config = dict(
    dataset='scattered letters and digits in many colours',
    num_classes=6,
    norm='rmsnorm',
    activation='gelu',
    inner_norm=False,
    patch_size=[8, 8],
    width=256,
    positions='sincos',
    loss='cross_entropy',
    shampoo_beta=0.95,
    eps=1e-08,
    max_precond_dim=512,
    grad_clip=3.0,
)
Rows from block 7, named by matrix and row number. Rows with one number belong to one neuron. Each number is 128 + 24 x the weight over the matrix's rms, rounded and kept within 0 to 255. All counts start at 0. Numbers have three digits each.
# fc1: MLP up (model.blocks.7.mlp.fc1.weight, 1024x256), inputs 224-255
# fc2: MLP down (model.blocks.7.mlp.fc2.weight, 256x1024, transposed), outputs 224-255
fc1.771:113130121103159127099115147115128134139157155065148088102130113038092143099089131155132155114134
fc2.771:148116114116087154112109112144153092163084128144130097136064099115107118112109150093127117142188
fc1.772:131155134125104111152117122155108128134108151143165129109108130105168122130107152114113106164129
fc2.772:122136141139094145083086125118122081144116112080077190138103098143128155129111173144128140122107
fc1.773:108078156118119121148130139169157144189148141149123133134112167157125148121110110158069159154147
fc2.773:145103109083082122089142129139093174119124143165149145150132100146159104141147133150183131138065
fc1.774:133152154106152126096156109115129117143107155085109143108142128159152103113130095138128133146133
fc2.774:126107091151124121108085118129106158134122082112086157179127151167128164120137151125133103130154
fc1.775:110156088114170114127134139072064070190109118105112102143107093138176166124147131156150147125139
fc2.775:142112122111119111110125116118094161129199112146090165136154088145145132136078161179141154141157
fc1.776:108115125163128133128167152088128136097136098166140099160113123119142106114105121110146119139142
fc2.776:130121152119132111159112125124127071136132149060112184137086134130124141114123077138143138130107
fc1.777:133088113146075102130093121106149143093132113133127126142084102101153157153147136139128136156098
fc2.777:117145173103121133099155112122095097109144116097116142169171162114140102106124090142127106136079
fc1.778:146137103114160078126099124160135162097105131119141138102128144133150124130111086108109144154128
fc2.778:132118116128092155130098116104131148127101068124146137102159118135118129136105166149132105143185
fc1.779:122127126100151149151103128112129156128123143126140124148097125106131162136131095083130159114149
fc2.779:131108147153144132130163141113130144145111097191136103135139110107152119164166144111137112115113
fc1.780:117126095125105121082131138133138113150089155172140135135118153122105153123119122104151116133143
fc2.780:135110133071108093140098136127128185131135131165123129113126076111130142114141128105132118146104
fc1.781:128174154122151116145090137122116104131144089155164127170131172092162101092147143191152113109106
fc2.781:116136133126104146133110131118108114133132153132116109092167121106122144119113239164137133133192
fc1.782:141139114145116140144114159148184123157141115132125123122115114142121134137149112108118120151154
fc2.782:149112118081112139123083143094126058102130127119127158130077086142112170116081110178136129161096
fc1.783:138134146157109091118096120153138132206136122148126174120096140144129079106134081148150095086108
fc2.783:135137077156140146128145146116134112118145179107131152143113116119125131118151149123135146143188
fc1.784:084126123140126144142149139108150160125138102137166113101148119124158133117138098125174103109143
fc2.784:147158132127141144121154132102118140144130128139100171092164128141130109143139118087129142135160
fc1.785:147143107122126136144105128162100106131104182132157099126132118133175110105093108116153118101117
fc2.785:131163117185172150133139126137113129141141111102157131083149126151136130096136144079109128124151
fc1.786:132136162141156141140145148121153135114162119161127137091147093146138142113136078109106157120135
fc2.786:123125127153113124120127142114132125125130130120127140134120141132131126122128086123114149127084
fc1.787:118126157144130122134137157134139141113152106163168135131161115117120147111118083141107165141113
fc2.787:108134133125116120131142128133120098133146164048099167144126135130139119111131142109121112131100
fc1.788:136131129125112126124124114152130101129092140104152116120123129099174132094113140153139125131121
fc2.788:133163126125093115137121120162119097140082095146149120113139096146144114148103138101124139118198
fc1.789:148145100106116124152095151175082100179157104080150048076094100049132120093122166108112138131129
fc2.789:105136076129049157112135125146135159141088118119161088148140120143112124092140159123115107119180
fc1.790:112139108116126114133099123103150130156108142148170091147115122127105116114112139113111135107084
fc2.790:126119109123162129136155125115142087126133112094126152139155113141122128151149125117134146129158
fc1.791:129138128184127161132178129152100139115125121133090119145094183152112139118099117124118131102119
fc2.791:133092169071093097150102145131130172139124124174140156112146085161136120138123164092120119144106
fc1.792:130132130157082114118120170157144110182145098158117122100144124140109124149135137111151127149157
fc2.792:145129132094166154096114132137105141159089109169091111141171124106123158097164190118099097132134
fc1.793:137120158116144171155163156131121137111121115081145118092163117130129120164121079142146145127137
fc2.793:139110120096054090143067137122102147105159148155151154099108098132137133142169108137129109128107
fc1.794:151126113119128107181137120109121120166169100152090096096128169145106138127152146141099142150171
fc2.794:134124169149089115125098127141129140078137119164137143167124151151151122112136105136153174123115
fc1.795:127152102112161114125131090173111161067156154157098119166174165129131137140111129154097155122107
fc2.795:119129147146134123194126121147102167147149106125129159176138107113139105150112093105153147130194
fc1.796:126152146109077132149131117130126148170099140154174106141118163136185088121120129107139132146104
fc2.796:134201162158096112065089126149108066119101093101128152151128097158146139147114174119123146120186
fc1.797:105122136081101126158124157124127122120112140123152110156108122143075111139135110102112164128110
fc2.797:114129116125128125149125141130161076128114120135110135141179123110136134131138150136149143128144
fc1.798:152135141100110099131121139135094131146082124107119142138084130091140103098111142132094144148118
fc2.798:129117117084157129069125158115122079096156101095108188165106124147122114139060053133142145141098
fc1.799:143134117136155119120116109112149162183179150164132122173138142115134090106145122140131155119122
fc2.799:128116108127147177140143118115122083132112130141143116115143126118108131116165163137120106111140
fc1.800:132110138145128156138156125110130117121139174113151139125113120128115144131168112155132160123125
fc2.800:126152082126125128092070124149138113124131105123145125140116095074117132112141167118096147187099
fc1.801:150175097133104145180133168107120102201117123090102083086137132132130127130092083143129132091105
fc2.801:138093122142090120111122114102160142128141093151081148102093136117164148098108169086131094145143
fc1.802:125112106166107075157155120134133070151141115124086124121099107072136145119113134110108150145152
fc2.802:121124103078102110081144142109134123117117106090107145200081157120154106142128111129146154147093
fc1.803:117144082092085108160088124105147167159119119103136143120105125081116113149123134126122117142104
fc2.803:155132142114208140153085134105122114119130120125132165134181143114136154120098078115111088124039
fc1.804:109142163081102094140127096135106126131093137119095105133096120078151126120148181108128104146104
fc2.804:167204123139106136074127122149100141144056129090146157118127079118118120183116109131128142142157
fc1.805:103148088161145071090182119141117136103148172128136141170120165098096119125102187149115120134101
fc2.805:142141168105137091161120123118146146146099142145166120127184057140123111126130146142124109125173
fc1.806:143158105061135065171141096074074099107151109104122155139102128157096122086141135154099119137124
fc2.806:074128107098137102127087129142127182144089156109114111126166150099126145109127125116142218134168
fc1.807:127160096123206070108119113098130096108136099099157130102119113155102166152114117053076117140114
fc2.807:105173162130172137122122139117117106087100088112128198102140146184159142107129158131134163129181
fc1.808:181102112129084084164126138112128138111159155165096145178120126103134089140090140099124122146128
fc2.808:119113111156139128092153129155125102145073107082114138124092071141129153114125186127143126124151
fc1.809:132178120121099116139115133116125146121142131134153097137121146104095132122134108139110141129086
fc2.809:131114120118128134145149123136159067130119127095129143129165118127134128134143174118135135122134
fc1.810:117105120119112148139098158131121122140129173128140113137149142168136118145161147139128130160108
fc2.810:147126148157094147088118128140139090120090050134121170106133131141154121152134136116108125158184
fc1.811:123126106183147095164117155094128107137122142116110153128117166120118138174166126083173124164145
fc2.811:136155078139156141105176142139107196161073104118135111139154146131119129085151128133108144097181
fc1.812:075115128169144132118122113111151139110100086137110127114142124109103143173146108165113146135096
fc2.812:113131128120134106122139135107150157122102128146120129122118103139149131098090132121140121168157
fc1.813:128111114163107109127134112124132127125142155130148118124155114095147167139181119132122100109122
fc2.813:145137125162158121154130146132124117166163115121139148112155118189175132138123107141130135123121
fc1.814:140114095136105105131106158102166134113124109123143127189090125150124103150140119160132077167123
fc2.814:154153125136087131125149143084148065119144170071120125143133100118133141139137114136131134118049
fc1.815:131110092155122128148123099102129141093123160116126115142165102131086090150092102127138139131127
fc2.815:120145122139129106123134136148153101142111098104144140139150113132133123103130176134115127113124
fc1.816:144133114117072094166116163133128162133171106156122145166140132160140134126107125150129121148129
fc2.816:141110150119121137141143135111114101164142166114090120149117110129129118157144105155122110163147
fc1.817:108127161103163134135126130118113103105099138157143122138138130107125161147165160125110115120176
fc2.817:122135150121107137140066125104134123127071119161164194120183134175101129164178081143142119134167
fc1.818:099142111158132110134147144134140143103118129100119161105114128135116169105118111088147098120163
fc2.818:143128092178140112137131128120117148092122113150130165100116124127102105118102136148133121119153
fc1.819:086130106115121112114144149126150141130161137114118128136125123149136131150150133137123111140110
fc2.819:105147145125148128092111158129093120145124130107122184136141080129143137125135162139145143120123
fc1.820:147125071183126121145124166094176142123139142097157127141114086101092126155153101113135141133136
fc2.820:158126105076146138125070171088164108147102148114093154119038102129104167125147121194143123159093
fc1.821:125167140132077123137121141116104116137111133148105118152098116136184116129111174110108146180127
fc2.821:119138119134077120085115123135107077159121123080119162156098135137139137164086163165140100129176
fc1.822:144102142121156138134108155124135116110116122163095161119093113155125135103139116118149082124147
fc2.822:152127156129130152105103133144130095119128120101142148118119130114110141132130124132128136108130
fc1.823:100166117135162108112129141100153140154154125158126135059101183080149167137100108137082149121122
fc2.823:139126144146127152148095145117127143158135103080135148145182081126132118127121051121130149126223
fc1.824:122101132124092105150106088126079138127139102119132098094138115089092123112125152121139124124170
fc2.824:162149134167122113133113128127087089172168169084112194119123125143110109129162119090099137080160
fc1.825:125128133120107136135139124115134123105142176112156121127114116122113137145078147094151132150092
fc2.825:127167149109122139110137120128128119132086102135131133158154101126123120124099152120151131114136
fc1.826:141113125126101153080146108127095125117136157073172138127084141098139124141073144122118137135120
fc2.826:167168158097088106114102120124107131117097149185139126144148083106125102140145184134136100133132
fc1.827:117114122104160143144124129136117148125110136140131120166125118138151139148163095106192102168146
fc2.827:123100143135157138150110122140118146122143113184124136130163115118155118148140166126125107099087
fc1.828:097138141134111131130151138139123121137157142152114107136136084145148107142161057125128128131155
fc2.828:134110171134143155083094152101143107121146132083108141112115087110153098156096142142099101144089
fc1.829:148139139164112123139100115116141140182112155109084124112135139115142140086110109133106099183124
fc2.829:121120143114159130118109150127128098130100111145149237110106174152138146116107071179124135141104
fc1.830:133146164142082116121171113141153143107157142143183114138130127094121115106129072139105127103100
fc2.830:115146126112124136136152145138134087153156174095069146125103127117144147111107164108132122145086
fc1.831:116127151107110131143146133120107127122119123093119090094180125130071171140102138129145139146156
fc2.831:074129150100128074137097131144120151124109139098143206128071121161134170097165150129156083126141
fc1.832:158104121123087146146120109104183132119201110098140174117131121133146126129141151128126141118113
fc2.832:156182134135126166169134117121139140115109159138150075144185116155125116091096163160136108152097
fc1.833:135130173128147139099146139119126176140144124113114124117106139085074155091150104094114158115181
fc2.833:148135124128125129133152144134103106127129131108129093170125131105121125130146163161124123131120
fc1.834:139113166152093143146082157118117139138148146150106135095122132096148157071161106116114109140113
fc2.834:134130109159157151160141142114136109116131119148128149129133121146110152147110110132123135114122
fc1.835:132140099117133095144127131129142152056113142101148120165114129090094125153138153154109142131132
fc2.835:080102127107110112101122115130157075125071111107145120130143128123100139146123181137121118105170
fc1.836:119126106140116156136154103147135125147127123124138142115144123121131094134108130110133133088125
fc2.836:107135156161148113110102148118086089122118133115146172149140136141107122166123117122115159119162
fc1.837:173143162138101141099139110170084154138142130158121120138112126184172165143125170135162092141114
fc2.837:127145089118144123192137098114090117181157125117161184126154092083102108132132133176149127149085
fc1.838:127177135071126129147178128098156146084113140156121160129118104100099128069110132146130172121127
fc2.838:145130114122109135142060131131140153176150137128177138136114136149118122123143223105129111099173
fc1.839:120112119143085147106128139135154121126111108108131129110099095112079141161164101141137116153124
fc2.839:134141124073160134091082109074146079126124122121142197067080105142136142143139082167119118151110
fc1.840:156105142135119120156145123137165134130148135119196132140145126106111160133142049125136120136125
fc2.840:114126161130141114113130116112136116108162154116126118102094155138124120147117100130115134132117
fc1.841:095155069134123070116161139119161134104131139174162131163105178115105107135123186180111150118081
fc2.841:118130107137145130129133104137137114149113106080116109111143112145107108121105134133125122132195
fc1.842:134127127125109097162140132088093155112114180154143145102115123149142095089162151173147119142102
fc2.842:131148103096131144104106158115120088147101129148110164114119110151143150127137157146130131129174
fc1.843:095133140123177139122174096114145130120126103094114120100168124121088116116109117144088166113133
fc2.843:139125160075099102146116125130122098136139179161142068143136101140148142123115158127134101136130
fc1.844:120129150133110139177151094111144134112124140128116083118105097121164166124123108142117136170132
fc2.844:125110128120139141114122111154127105113075096077099255125159157146119136144091118148135161121174
fc1.845:125113087171117097145136155128154093115164151131134138154122164106137116102174120136164125194101
fc2.845:125132144127104154137103156146138108125137094185133141106161131136123118077124116136106118109150
fc1.846:121106181125081109152093130140114151154150147127121155150112183156092151157143133086198141153114
fc2.846:152148114181119091131108144145136139122134112173110112120171127088124146162144136138129098142174
fc1.847:130129087095166139155096108132102150066124158147078140115125132174110091107130137154118159106149
fc2.847:095136145159154132176121146158152227137117100121141125158161124129146109160147033100143188136160
fc1.848:124137119122139126118150140109144150164152127123138113128124124118112134125119127128141147115093
fc2.848:125132120120141138113146115119144078113124126112136108118146125137131123127149163116120128117185
fc1.849:132131147142113086087131124149130153166112117130094164153119112116107096110145084121160100094128
fc2.849:112137107179163118132138143113146120111127157122134131117115140130124141119146145109127156122180
fc1.850:081093158152147145125131116124115112099120095125158135091121099129119135124132133129156097122119
fc2.850:114145111147130132097157158129116121154098119110130079107203164064148126117146166115066095106105
fc1.851:111109159137138112129144142155114137117101146139143135128145129105148139114142166119128121094135
fc2.851:118163157153128121095104139137095081137128072120153168142143150195120137162134123092115137132169
fc1.852:119132120146119133149120119083087107129075125161129107122093134115133119099110076139134132112136
fc2.852:130130127103166123112137112122139147140143142141124128142100114170131112141136147143117122126150
fc1.853:119112124092116122148092080110084118103189168102139145102096173100183173099106176184134080183104
fc2.853:132160088156132124132112153138112128107112129147109078113218114138140109121152165145113142108112
fc1.854:141125109150108143123132172110132129107175083147141116154141100100165148120109144143097136110117
fc2.854:141143099166130159096106127128130105155079085124104160130114148148151120136100111192142096150146
fc1.855:097112141111165151104114168130093167106098114151140133128095108108156118151172148129123146166110
fc2.855:103192116102118180147100139110113103161108140125127155131107105178123104151161125126131164109097
fc1.856:152080148121123124153187138103103139163131142166124104130099124136088153139141127139120125141102
fc2.856:116162153144137161134099093135118073118134088123148125113153084119106136146123123152108125133156
fc1.857:114142141132149132123142142087104120148135118125138126098109129127131129122136114148119116117130
fc2.857:128103152101067115133078106118126134125144120125124139112140112117130117101135133112118103135134
fc1.858:187107111147143180112118116133112090129163143126151080138095168144132123162152124152135140125140
fc2.858:158133102128146160109138127144157149126132110134124138103166091110122137109125111103141139149177
fc1.859:139149114129094124131089137109150151146119118106135126133107106144136120146135120118132118161091
fc2.859:140139149098184147121138115090111106104120114132134128131162133097151132126103102135087093165094
fc1.860:161106130141187140087117109160099185110168104147136120107155163101069129144170146140136165130131
fc2.860:116124090115152182146117124137124087167143092134109131141126092122137143111106114098123130148141
fc1.861:110125097148151150120155133127150110138155129086128150140134140154118123151117151120115111124119
fc2.861:131126109123168166118164145136116128111135086110135144162114111133108124130148166160154094141180
fc1.862:114107130119110097112161133115116119165117079110169081143149102108102130080149094126135102126114
fc2.862:133111148134120136127166125115136128114111123066104129112162141116145125116136159157109088110138
fc1.863:139132129124090109115129112131151161137144153121135116116135112114085127099116098126147147111114
fc2.863:150110115131174135160149106141144074108109120126147151167154130121138143139160185125131145111136
fc1.864:146121137138120104142138103135134160140144140145141129119113108134128117123143123143147143107111
fc2.864:131141126125162135118114132130129134093138125137150125125110132141143134135119150119137117128129
fc1.865:127135125131130132140129113124119123142170115086141118130112131092125130101136140137136137140093
fc2.865:121159135143144114110130133120138098123112133126103140128162135116128123121129153116131139127166
fc1.866:120108129141119166139134121135190149108124136076098125153102162137086108113137137138112120118113
fc2.866:103120142095114113116112135122110103135124146107143223107135119157105152101134116127167127118122
fc1.867:123129079104184095116100089096119110120125092112154148103115103142123138136116098069096119153109
fc2.867:126163131138124091132139147150123099093095111102120194109080123171130140118121132121143137097135
fc1.868:119118130132086142109165084128106134165145133159168052082141159075155139127095151128126143112101
fc2.868:141165158098060118091102120130096133122062155155156144124141100094138109141137212108102119142191
fc1.869:092105122128127108137122137144135121191184136109121093119133151144164124143104144121118134111164
fc2.869:151163121151139127103083147162122144093120099141101154146131155169104133067111137103139113173120
fc1.870:149154073119143103147093157146131112100130160116170102143117203102089096107109158169141156152088
fc2.870:125142149133167128158116122111099130123118116147116095151192103090186119064122148178114136100202
fc1.871:183129100170083142139098113121144127110113155078173109133132130139127140080138153110131135131140
fc2.871:136119091110153132130106137134132110136117129089128110096131102117114172077135171144106094120114
fc1.872:132158090111136129140117130100094136083147143091133120109155128103087115125115176159127121115112
fc2.872:125124117124169127086122127111125122111113135114122133133114102159106103144139148138123126134141
fc1.873:124144126131152153126131130117143144149164133142147090120092142122088128125141142123126138108096
fc2.873:123122117112141126141145117125138063113118106095136137146155130124126129130130137118120131135139
fc1.874:098139107092144087119146136150096143153146122120099090099125144125097112153155135151117153099142
fc2.874:132110136154138156196133130155132122125145159141135093168138097107128110126138118127141166107173
fc1.875:122132071096150098115131101109113100127104103105142136098141117166125161130129138075083099135145
fc2.875:135171135115134098116124140140102126118120077095134173151124136165151140109146144132139152127144
fc1.876:122100150145140144128150134119126133198154084142149056163147135130093151147167089142075120120101
fc2.876:136151125093144110109128125139101104152132110178156173135147116089159145130091160066131105140134
fc1.877:120154110105122094137158151102093116140137110132113101134121119155133118130102124143120114091143
fc2.877:124121126124123144116086133149114121138143129120108184148128120108131119144091149178131137120151
fc1.878:118119152119134133161136123133134135137162108108181130147059141105136134111114115162085121160124
fc2.878:119138094119131160136080096131107140104132146165135155100187171135123122107130094159110074114133
fc1.879:083127128127120074124133117115101124124145124161110114155149138138144112143185080141125119126145
fc2.879:120120110149083114154150133097126182104115141136125129128101153108150117104127179110128118127148
fc1.880:148111128140116154139108152146181113161142108120154113129095109136107136145130105141087113171138
fc2.880:161111109059121128093079132102126088124138137117149151116109094135125160137115099173095111155101
fc1.881:108121107158115124142106115165126148122113133163149115152139117163115110133162112118114096173085
fc2.881:146111118096144155088132125136129128114116044151116178107135160147104140137116166094122145141217
fc1.882:120147129124129117137148124141104153148150125095073110099086159088080126097140150145134142112116
fc2.882:139122103128183136142099145132118124170111114128138114115142126114135133066125103150174152090206
fc1.883:113132133106144125102142113146169166163127111163118117129129134119055102119095126154059145105108
fc2.883:110139111155134119137143117132117066165144132089143144136148122120128144124152125107118131159164
fc1.884:119135142140151124118133153104115132136119138127133120123116140123147114126122130134125141124104
fc2.884:116103126116085121141118138102149140128141116176133112118143103128143149092127150108125097117130
fc1.885:121137148156142158115134161119130135102151082152161132127153129115132139101148090119121139122141
fc2.885:120117117114101112146136127118147125136149123113082169153147122140127137150114108149120109119081
fc1.886:132145125083146129112095108141138110100132084115121111111144126129121113121122154161127104137143
fc2.886:113147098089138138125092104122128117156124095109084196137072159139126107121154106129116122118137
fc1.887:116130117104114107122147095115175102108100081081127159107100131154109144151109138107106115140122
fc2.887:090106092070185125105162135145088150151104112114075163123160105119089137108166094130125119184177
fc1.888:149122135165193142114140125135110134147148144105130111154107161093119138132169137132104145117136
fc2.888:126128139131130158177142116134127104161142097084127131095151112137145138118118109119117124154171
fc1.889:146092151101094102117113152122130113110077164134133122152117146073132119137126150123142101098095
fc2.889:123149136131172126118110157152088164158146078106155132141149137142115143123106147100125138124134
fc1.890:128128100115072121164120118140099125165118125131131116115131131122121182180155121131147126151126
fc2.890:148143141171143128110101147134105110171098099121070111144143086112125134122154114120138125153175
fc1.891:117109101130134154143136131099135149127123126097100083143117143101128097150088061123122126116124
fc2.891:145124174141116126109077134153119150131096087133090169125149114140111126143171105114139126142087
fc1.892:104146130147140103126178136116133148158138140181158108134113166102129095109145145140146114147146
fc2.892:163126131105169142086118134163132145135118087179085114146176120140086116152107140128123104106149
fc1.893:083110141142181129119106146121148135113134132113105111115170170091134141119170139126113127107122
fc2.893:151157133145111138129126155119109094122135146107141110132119124115144111139098126140120082112127
fc1.894:106101148085182149104137135077163116129087113141109104103131131142145145136205151138198100140122
fc2.894:145158122100027116171100138140108155137132127139141207110081136142118117143077152131115149143117
fc1.895:111121120120161174132145155122097074120156113144109078108124115097104160146149143149137165106195
fc2.895:127127178070120104157061145117142129140118098133138180071140154167149107147161161133138096116150
fc1.896:153140110116129113141133101127154147095135179132137120168145091116107136148128146127103145119121
fc2.896:103169142094130163109117095118149104123094136159119132133159109127133123134139170146120140116134
fc1.897:121082097099164130135111118162109130122149112093108132113138154130142154154155145132148151131104
fc2.897:106120130173149150103125136160130122154150086135056118116163115087113109100111128090123117104208
fc1.898:143159148153159133147142113104096157127180151125128154104101156106165167093186146209109132162085
fc2.898:128136134146096148140067140117141045152167116132151140075123121143151142118130128141157124154150
fc1.899:126152190134175146146090120119117202134187119138099100118093155113142140112155152149122131162116
fc2.899:135128123151155148169097125114144066169146097120145135129161128123142141137154118146096121121128
fc1.900:111112133107112116150154102144111121123108135125176123134111126075158152154089182142121114114135
fc2.900:108153140133114113147091090125112100110098144110115169112169115130081112152126108080116166123186
fc1.901:125122074170103129173129157132185129138144095132152142107149131118139115124118144150092112109133
fc2.901:124167130105099167071092145123108130186148088104088162158083082122130160165113097147139134146143
fc1.902:111109089117125142096147114145127132118115173114143112120111111139110120090104101128163098111120
fc2.902:152149141110167138112134114129145152111102136108119116129173102144136118140110177094137147109162
fc1.903:147120105155090114119145120085162134136138078145095090133091111121127112122097076113101130140146
fc2.903:126151162098160147120130149139107053139138086086123150150129093142131125121157099150145116152077
fc1.904:096143106086110134113149123126095079122167170139113118151133141140142128107111151087082139158128
fc2.904:168142157110221179103086125106122182135143100173138149108177135168145136143127190129119113128135
fc1.905:091120138109141090123159117102105144094169155115120107121097123124133147110109171109114150142136
fc2.905:144180122136170176119108110146131131111105127126106110124187103146122166129099122128132182118073
fc1.906:146154153154071156110119105085102124130121124146143126149105160099164118107131149188136105129115
fc2.906:156146133080094113139117147126114093128176140156118194101103152126104123123158207148152090123117
fc1.907:138098122089091102116108140106135134119138149121149122117110135114143144123151113122139124134131
fc2.907:077165106100143148165124137130108143124114106161162113166171121122120130146104117094145095129146
fc1.908:164158123081112130112134163108182127135158133087146079152112130116113140128135152181105159089119
fc2.908:121104097156129136113102151101129186132111098103119162121156111069130126097146127134131118133162
fc1.909:111039128094158130130147099151081109154130117097080131095121124106139131143177132131157124154141
fc2.909:143155160139202142128129150136131116146138099150139104171195095101123133141143114117102140131150
fc1.910:110111105126136091134194115107176127113111139113116125114131143115135144113156157113111147065111
fc2.910:104130149159107126135089142105141130153116103143130079131102073120144121146132119113152123102144
fc1.911:088122115131143123123098104127113108143164144140127119138144076099124110065135161127129084110134
fc2.911:091141144134148165101152147127126138134109092098115129107152112144140138106148146150134109120175
fc1.912:108104139141147119136121107114132146121118149132126126104112108143130118135154120119138134114127
fc2.912:118124131139132117156109121129131142127142154142136119110121109138122130116121137141133144134145
fc1.913:102161154134121105114147120147144109135121094138115116135128096103134081124091107124119087114137
fc2.913:119118112130145147113134137123135071128102105086129170145131144139130115080124214089140160127097
fc1.914:105137158123096146156150140103168131121158138135144130134106139126094127140147121134081170134090
fc2.914:140117150114129117119113131132152086142118122136120140168158119117136131123125149120139127131124
fc1.915:158105097107137119160133150153120167065117130127139131176087148160138131097083138111113131123129
fc2.915:140103115192084124112099127123132091113146177067125127183122120091097120120092143148117137120079
fc1.916:111119125128070103108112134144162146131134096124159113150098140141126129107125106130119133152106
fc2.916:131139153110124118113141128119113073120110109107087166154127110122129112129120099140127107125074
fc1.917:136122140161086183152136152123117132140134136137125153162111143131099108127170120109121136131103
fc2.917:130155145123126131113125120135110057116083118150160101142213082115128152141141149190115104110188
fc1.918:106121122128100083127162129120097163126197136141103124136086168176081110138119142151116184103131
fc2.918:102089133120165158102109144141124097144123174108149076091142085105118137101157126133123122144152
fc1.919:132132134183130113161103158161201136138124132112199138126113127122127142164183090099129099164139
fc2.919:154108101090156170101081142108132113155138099152116119123106091116130137142093102144114117108102
fc1.920:114093132101157127117135122104114114136113122141142102152136105088175146110131145121135113135148
fc2.920:129142150154104110140129125120112120129113096157132159121179128196121102198111063089122128128164
fc1.921:122125147140170120117120129121159137146128115130126095107133153129102129112155092118111126114111
fc2.921:141117132114114101111146133124126079118135126088120139124125137121133137128125145135127118136138
fc1.922:128122128131110143118141163096123140097118119135127124140124124159165149151138152108109090098139
fc2.922:121149088140113100093102154113142175107129121126126204096163106112134142142113165147138143131142
fc1.923:114109113117152142154114145127111134124140139120132141160129129124133146145116096071175104105165
fc2.923:115103131165154138138109132135135169101142126175138127139124120099154126132136173117145092109076
fc1.924:160109125129092112150141154112123169109119139147154101135152102167108133113130115131129145130101
fc2.924:125140111139164130119135124139155087146130096082131134150138128129110131132127179128126139120156
fc1.925:107133095122135119175113100145119109094149158104172097148167115092083120102130151147134108095150
fc2.925:127152117105132136103122130108150126138110145091122120122146138107108137119165146124123131114205
fc1.926:116107122114129084115119134132137172154119156107112127146087143179090133126115181120116156133098
fc2.926:099121126152153130117098116096132108094164111171128154126123183115117132133103086116113131133083
fc1.927:138115118131095161143108137157147127138164115144123144124143093137122142134153108121120103178176
fc2.927:153135094102127146113105149097116079115115154101142144116092106169110165119103082156098094157132
fc1.928:186140075043111134138134145134118172106124172136114104142160087128118156117118181144126132115105
fc2.928:128136155140187158131126116119131083118049084125126115138124120143123117159112133112114139127101
fc1.929:164168110132140157162146138107131149154144141114142133139097102145120088070112148149125154137103
fc2.929:120148119156171122094084123137154125176099063153120160135165121179143132130144098155093077092137
fc1.930:119152121117091141147111154140146152098148134123128139116151102095114157121116070122072130101099
fc2.930:111152107125122180069086098133120159121088092110132077105155112172115106085160253175142138100178
fc1.931:151095135095114138113140163149105170118153158136121132112141113119127170129138195121133134129119
fc2.931:134174139122182147119123129123107102123105143134159115130158133147107130134109162117132139127108
fc1.932:142124106141087098174107123106151159115090189098136128121158107147176120142163099146113121143124
fc2.932:126161078149094154108080136102141170114080139139194123113165133098118113144117112107130091146071
fc1.933:134117139112092151136097147171121161171164134110130164102150163145116141175149118085168152142134
fc2.933:141143147164138101140108132135119105105100084114118113142163126111114119125134141118136111149154
fc1.934:130130131187115158170093136146136165152128109074121100130135122166114115123135135155150157134115
fc2.934:134155136182109185111106107152129099140104146164137139096149169142142145174124140101125116104160
fc1.935:117142102129102108135133174145159181139136120148150116176106129149139128140119109148096113165116
fc2.935:159134143117102122131141138107133095123107143105104130127120109141149113157113116157142131152086
fc1.936:120126119136113123127117128154153142115137159160160135136129132128116153137162055127122122149112
fc2.936:144107117066119118129137141125147157143141130154136112118110097104123133134129123111125127132109
fc1.937:096132108133092124134115126147097092097113129163131122100155121150158140132119140092074101137141
fc2.937:138171108111137135080125101131135122129101087134150137102151108133120148133141141129125108136197
fc1.938:144148108162142141104128117141137145117125117105133140118094102137160161126116130128198126090168
fc2.938:149081121125114109107104125109098156133144142209119177133179199084108118157089113158139129147055
fc1.939:131113138130117125144108154133122122107108109112124151126106121149119170130123096126094151132159
fc2.939:150177119125111115122094115136130164117136115124161125125135102092128129150118181128124119137121